A small image denoising autoencoder, trained from scratch.
Model: encoder norm layernorm, encoder activation gelu, encoder patch size [8, 8], decoder widths [32, 64, 128, 128].
Training: adamw at rate 0.001, 40000 steps.
Data: trained on gratings and oriented noise at many angles and scales, 25.9 epochs.
Rows from block 4 of the encoder, named by matrix and row number. Rows with one number belong to one neuron. Each number is 500 + 40 x the weight over its row's rms, rounded and kept within 0 to 999. All counts start at 0. Numbers have three digits each. After the name is the row's rms in percent of the matrix's.
# fc1: MLP up (encoder.blocks.4.mlp.fc1.weight, 1536x256), inputs 0-85
# fc2: MLP down (encoder.blocks.4.mlp.fc2.weight, 256x1536, transposed), outputs 0-85
fc1.1145 097:501491532510513482514496528473552447489524480484481470583577499449509565496577517495497388475481486494506463562484543497540516493439459518570569553519504523514522549522523562536475458466508466543555486572472543434514494463486514523522472503460492512489528520
fc1.1146 125:476492572509526531539504494542516462558549535515571538545533473421491484537510560507490524475471551531557516566517457545493462519495509518523527496477558527562542562509547540501397483559522485539514515497522557503569532541480533522447487513530506460470535504
fc1.1147 113:483453564495555525558518483542538496554527529524554505577496449437490549532523542546484489459510510504558509586502497532479481528481491493545540525506558534566528558512531529527428485569518478554526518540497547524558520517515526526445480500509507481499546512
fc1.1148 083:531547507453422506504492542550514550570457481421449567491507509522458594483490501501495515512550485526525513479482467511521430467521466427417527470524522545533544488603531598491534596453411528488542474483471553522497480513459503512499620516516497492525500488
fc1.1149 100:507540501404538522499570499486490508551482506482526532474517487477518627522471449465463538461492561592538552499534487475522465444396497467571540502457520518514457463467446537533476528491523493536471542543549454474478548496506537523489496465420523434516503519
fc1.1150 087:427501565422484513512492500569487541462571455561455533505493469456499550488538533541484483442486497484473456578434532476523500515487525485487547519486470464499635449500437479526551439567569546518390546537512575511474512539537496564521553495556526573469501492
fc1.1151 084:493463616527490466502567546544570501523518572580558584540472509475414491518544521536513494474556466504517474546518509487452395437461496558597537477467514496563496536514496535553507529539509471545500525540534521480470538484547541540521519498534457535514525472
fc1.1152 094:423525543473534448490579513517483569501479541456497518519495451451562535491522505523476493488514603549453473528507516563499511500480541437513556477538512465497574511529462473569511551550510555558433422618480612459508524528501506525484476493532556487504477459
fc1.1153 093:454459549493489501554530512497523491524543501534562435496493452506653493516524486502561469546452496462504520487445483492508523462523567514526477508446522561515559552537561533508463474453524523486529466475450503437587522484483557490490544563468506523490497517
fc1.1154 140:453495615516535531550492498504540493535565554513525520552529450411527547579541561539474471461496488507517515561510472526498508525475486500506547551498547518595515530501528579529392480569507470564531544522483526531534483507495551526435530485526483469518517542
fc1.1155 087:476437590505581583503538471503508477499499576529558502519485492427512491538472526494540498484446480470513440508530513516568452491499463507486508550502491522525522510560487506507406462432531489457577477487523478521511584556508520493444517540514609485491515523
fc1.1156 089:455442599502546523533492483518559470524532543548533538547558461435480534554532542482524503419516580505486514538475467459499483562497512548477520533500522463554549532523466552544475548601492474518511634524527509519551549497487541546480518450532502489515500569
fc1.1157 081:471485524545502471523542446510535538486503478513521485511519440466503467474556523511524457440473584519587505560556505558532477570496542530499548488449488521517520496532506526548497546609585466567491470530434491469457477575547514493524449483469537429486511522
fc1.1158 088:498502510556466593500474480468568509497566536532509547549474544487445497456495535498429481459454543543519556519565419580479460463485468548476520515527514518477491536543501573488491555455480451592502547565477479545543501499468510502487489503553528475479549514
fc1.1159 100:529490596518520518535471522513570480508537519502550489570466462455498514613527535508489483502505520449560536537486510475496467487462525494541527419458531542569534557555522526519466506569441481502523496483475520512551457520462581546464475478505434457453546520
fc1.1160 084:432497580494448497500489553564546485482548505565530556558522493494555564441529480493470477479554546496499561498497416512486468481467557518529507473528528472529505548514493532547490492428511479569519543569424510492571494523518532411556474482371421444511499529
fc1.1161 086:483444511493481395493528463467591507509504498514461423530526448522432522520492478557444481523532507508507562522522449512511526484485528467526502539448467500516468503494511527474496496446457498601561569456496464433581455508500535439504503524399475513509517470
fc1.1162 111:460426597542568482550458495500554485572567524497558510526513465445452543523505532562441503450469543481511527528521492543546483567500520521515576486497532529581539535491530554546461496579501490606535562565510530528584496537532565535485497501458483471495543522
fc1.1163 102:498460566471542499511489562499489505525555607533491484532524495471571545501448559481467550445503535563508495524545502462576442504535453495471521512547535466545531517586460451518529509590497470510482481550480503493510571635525516492493542427532508485441478453
fc1.1164 104:410477541502489571543454547499559418477511498497522458466539453491523477484560507546446448463501498510526516495478433547511527440525516501510477541483472470510565499436511452550495522546520507488436520587470566514574480567551566457540508459490434451530475462
fc1.1165 104:459505507578463516505451518517514507456520524532564463493468494465519492488484528494575520457492613495510493514447490489504536515594497462570488573497500485521500621557512487495508458561536551539534420523473518390517559493559476438517504494479471490558527523
fc1.1166 123:478470624504537525566519499509574495522562513486513537539495463412513554553518558536502491446507526472536492577485489477492502526475484513520540517506542504580491564519533544535436483559472487562518520548499521519547490514511540544456523482525493479468521536
fc1.1167 095:478520614449440555558469429525521545508463474559607465555527466481496507525539520527547447484469480479508483514498496463478509551396495453453454465483508541541481535536494544511453511508575448492514554456421498508487510510490541518475489495470548436500548500
fc1.1168 116:501469586411520489560539486552541467497522562508485523542539502454502542603503576523524483473481494473535428568514471475512429494480519497551562520498532514582499521522529499539469462522497459551504499519513559540559527504494535477472559463530491511447541516
fc1.1169 101:497526557530541518510516509486514472489500491447575599502495495484542492517503528500479509429398490579518457487564525441516500593496577562444558449432493547515545513517530566514512488587468467539530564578506525533531540479571549568505484482549482494455531501
fc1.1170 092:475518551466507519523593528537520476508466465482561518487531487535603556508490485541491508522520460480543528563561480523517500566493487460432564510495460559526514492543535536518478480458554474495511479522469513521491483466517523396475373527529542491497518459
fc1.1171 087:459489581495534502480495499564520470520559555573469450551472487441426525499438511531508551496497514458512405508532497489537472540484533558570445522490490528516543507449471478520416453409486529499487529455503533509594527572534539551504520505541562486498508494
fc1.1172 078:534487504551522546512571490516513480490494468430523551480510498516575483571556508492560432464493519491516463545490582442472464553435461500450522417411505486501476544441557535516511519440476496479548442512518529509508480486496499533470543523580519477511507556
fc1.1173 101:473482543475459435492498411560537467518502474516514529505582391460509493512517532465496487415511504542470469601538521572513460504487533401525560494463537500507456437436478520544517548550473558535477462545473572506490515577548522498515471477505501512519574493
fc1.1174 088:501451595509536594531467447568591479513518569520502491516532523466485580536516510482559508443565540487538517526514522515489434517472529495568458438491504459548485525556445496546472535438494507533441491564506524530487544502568552491553417423528470520506515481
fc1.1175 099:530527467448433549547540505523558481504574462571423527492492497496465565481507594456456492495476488504550434468446505502541509516535457562642608588500527544507551532538494501487492402471516461526466539531540506457511540501479528530511574452530560536487540524
fc1.1176 098:478545543549598514489546479497487533528471448461547428535569375420522526500551510500459420482495482531495504567515450589531541484502481494503649493456520483525550532546485495563470481536575475544542500552480491512474490516486552532474504516498560529471475490
fc1.1177 115:502483538520517518502511453534526471524515469524554472501520478499501536482372504508530605464462445453486442513507563512466514527495474514436520526402466506503489511530519506531468497468477504508552487549510508436634453459492540428489542507487577465505542510
fc1.1178 094:517495603482529521530527474520529471500555616473503548546511557434510548600520575505528499437513536518556517535569444515512509548483497506449491534464543506531498477525528538490453494550473490507510529488500511562556515549455525526425512445470438507445476512
fc1.1179 110:525527507525566563521536520519484476517479570469554512573489493473532546508477505509482503501546390474520466516540479461548475504419444518532487501516508420478476514514360567482462497538467497515510507482508522573508558493481495545421450515479508496485497521
fc2.1145 111:495432445473541517492476559550553467570507508498466491452478438518543455470509509461490490489533495499531459390501498460488460448537500512490531537443475547473462453539513442536523512375439533510499461551404507543542515527507544486492489454500500500539467540
fc2.1146 069:522535527525475484443498507518539501462438505480533485408389465441467520460508456551506514425455506501467429519491515500473539464511491444481507501446476493495492446471537587504550477420512483531540487497433530526471542474447488465464478492538460585520522520
fc2.1147 052:440501461459549529437490526503516516521520549444545481473483453493486508515500505536490508474501477549529450529548507494443520496501479497530453489493484561520469493452563528526567423462457499537530418569398522539502542485458493537471473513447551518538508552
fc2.1148 094:490485511492544527498428482495467509470527457532497492567544499463515495473492501548481508493459536489520510512508507588497530523544510459463465472576479520548487521410547497486454441703590485471455448513512535535505542510490458489511479554481576480477462504
fc2.1149 130:525554535468479492501513506514489480458523505559432450484436547512490430498491496459558502486512539456501486424464495467503554521401469584488450547492446483463553570534480525474496395533478469498543477502463509510497537540513494517508524502435546518490533523
fc2.1150 122:571516490567534551526560480441478443435478471454548495479423488498557487507481508549512504481494530541472454398478578512565544471521462434451433496513585490434508456484540514481498562455490482524484517475510467505496502480520504534483556526480589510502472499
fc2.1151 117:418494496477546474514553492579472471472498432500473467545499499516547428572486498516542506507424485526563413548535517553491567557471587540494415563539523591497450554466459537476443557474550536509420500499490455534521533503476487518504417504515503522433468615
fc2.1152 129:547516445474471509518490469500519418443511508549593462453437523518562530518499476532521491481501513557532499502495528441478562524481472503424466540467484582455517533517537534498509551400532447444520492479459466488495496492530515450475543498474461483492570529
fc2.1153 109:537514449519495500463596518452505501499476474466483503556493496491494542509481611467462500522560468535455462501500522496496543485491449466534521536513511434448513477425519427489509491643479472496477450558471517512498452539469477546492487523538464523489543411
fc2.1154 066:447418536485540535518446527531514507532571434467562559500496504493512489485499467508472523489477400429519437545517510483463513527425555514481454501428534559557611489508524561488477544544508566505429517540455491552532470463502528487513521492551473510519542500
fc2.1155 119:486567479415448486494476513486551469555500490507494503501540490518492514517506515482449494498466467529511539502470504537525415483536560438480525453505586537533518409451528452502517498595480497565465509541451462507505448510501525498500500472497404432498535569
fc2.1156 057:474492544448495518549414587475475477440471440462558519489376490472608566543509558487504498526505521491543476507486483502496469493493465456474494484464472518515523544590491530456497522529493516451558490484553523487496472453432464490454477512564465475523541543
fc2.1157 114:489506525545554514534487540459500484419490471493538479527463549525528533514464503567507508478467486508436453504538530422432565530458465486476398585527527490496474508502474527474496554503557466492515569498572443490488494461528494478510530498513456455450538401
fc2.1158 097:569476446522512476496395564444550480533548476515479442440493510505559495483491461482480481487454545454524476492488591522562524433504485464568487455451475486450578523569432532495522460393475489451480483489515493467503540449433560453538502497497612503488456502
fc2.1159 084:461486511528445480509473448493511472535516579452525553498412464536479459497538505475436495531478516553516509486493492431473497465492492539514432477499488532473432449529542520421507453425391532473472480469456501504522577522467503542449466548460482455531565513
fc2.1160 118:596494486538493528515582526449513474438437503467452462475411469489554444492476551510535507489456505443421434474505558484466567512469393455497495542495449422464535509564479516479504487565524504478506477488472539529505536508507502503489511532538597536484444510
fc2.1161 116:639470534494437566513507515481512474534485512448452491462487478514512470465471502461552496482589555523435498491468563517511498478530436457505459485463508477438483452495583561503492536620544534477472414457523545584498492595495507517469535520527499486477515571
fc2.1162 079:453457517487516529496430557441433532540576468468526510471441506501544513474494519521517514525518490494530479477451523519508476492486497468520459450496506529529511554498538579477529496623491580630439481535456562524528609494474469562499481528457548532536468554
fc2.1163 094:483504481489413505490536436525545484417417514478570480510524458501486463503505492478457486490484581463502500500503514580508547511517500485542502500493581583442490478493466573517476553489521501578483513479438497546489530475474512489478466487428536520512511520
fc2.1164 118:510519456515513516465491531455500473448550500517541464374498458494542472522499512551501514462497544569518484464485541506500499505495447488462516553494486510428442502408601492518502491486468457528510499507466462519491491521548485478514483486473508539567494580
fc2.1165 110:474499434514473488463442471554508545545534535571461468623512533529484488492522494520520495516481483462479530481485427575507510482475565595504436520456532446538446531535512488495508496451504579422525546416571521500519516476498482456517505494511463468499416487
fc2.1166 047:469499488517558502470496490508507522474494547423522457468429471507557506549505492544471495494452537509469494515498458474496528453484465501466450541433519525505562497559479540496586533417466557556564491588398514539487511509489493536520526485524525444557449538
fc2.1167 120:498572475491548478504500531528495516549545514377459552531547463495458513545523487481402508515469499512537510524556462537551401433515470463535513476525583537530531413501486488484519508462430512624464461540448478491492500547519501511530539506420520530503479507
fc2.1168 102:458461474447514552541529480518515504425506551454485478478458521545478522549510515530483475551475458531492414464538514425529523442462520513501454530554554562511492488493466533437542557342465480569468540551459480537490557501485460503465550480513421488522565570
fc2.1169 108:476473512615563560516534456553480569479508494529417419566483477488547488528499536538576500500547497513450475554468495469482483465527430471585477556501565411474435423469510427523510448582572536514516452534504579501499514540521466439480516492537487460524463432
fc2.1170 119:516481469539518542455518509414465500534461500511483504523494509469538486494494566536525504488513494516461511442460505468553458534525456464468456456527525422525498482493519409498484449612416489434533451517480490570500487574524476519473564520471492461516534516
fc2.1171 122:543570510420477486511533446463547555490452514442568561447470545513452564461492486492509489491542497531459564505461451475435488485525495441479517432456480422516547440487512497474559529619513506525528518502494534477481501449514517519517497455529412440485510549
fc2.1172 106:486511557553458434491522451496484549574479524474453519477521566489442460528476501488525504489461429471481469436511475481557446508510559564494460549473534479555524541570407521518496546662447447527513543493503462525497514528502498517526527456499476516417504541
fc2.1173 115:409578477487600501515428475457526526431457515437540498429481522497495502527506448526491495506491542465540549537517470459457515466462465530491488515505466494511597529533440503496494429492546483505547588441508445443486502470482511452487500481496514512535547535
fc2.1174 102:474537502466477439494519567515501473468517519469452508568528491479519463550490522487518514500427543588583509564563515469513489550545477529425455525515567574474477467474489547490510522395501525508484506487432488501510521545512485484537506502476469532450422628
fc2.1175 123:425502478518558444465491528537504492504532526541498473471507495507486496487504425482489503488469507492590509525564424490528474497477479583500511578485431589427525546482466473514498506526455437459527490549463463470513540557532488469544500480488513488506478456
fc2.1176 099:452562493442459488483488531546519460465501473560543488445524514491516474510499568485563498505493512508479473486489520490431510526480560499441465497479546537530448437459494446478469523418497519516510496473552507495479437494514486493489505493460421477490563736
fc2.1177 123:497548463503504501511552515455482550445471449480468523525443509503498505507494542478529504520554620497477533492451494535529491509476514483546503497500450446512505500493468502522493463496459519484472508465488532529492489495491499533486481488490517502498448509
fc2.1178 068:421475565543521480456496449493465509458501517427521548501451485472465534536483444482475514503509485504522486538513484511491480509492489429467441531535465480442463526521511485487558567397493461569444473488455489511498530481472467544482496471521510523497494571
fc2.1179 129:524446496549473544496538506492485475440492506448491468485545531481508492476495477496449489519580518497461449574535534470467494501435407484509482545491475507494439597477532540501480535501472481506497475486546504514481514484487467539478480529453477506511562528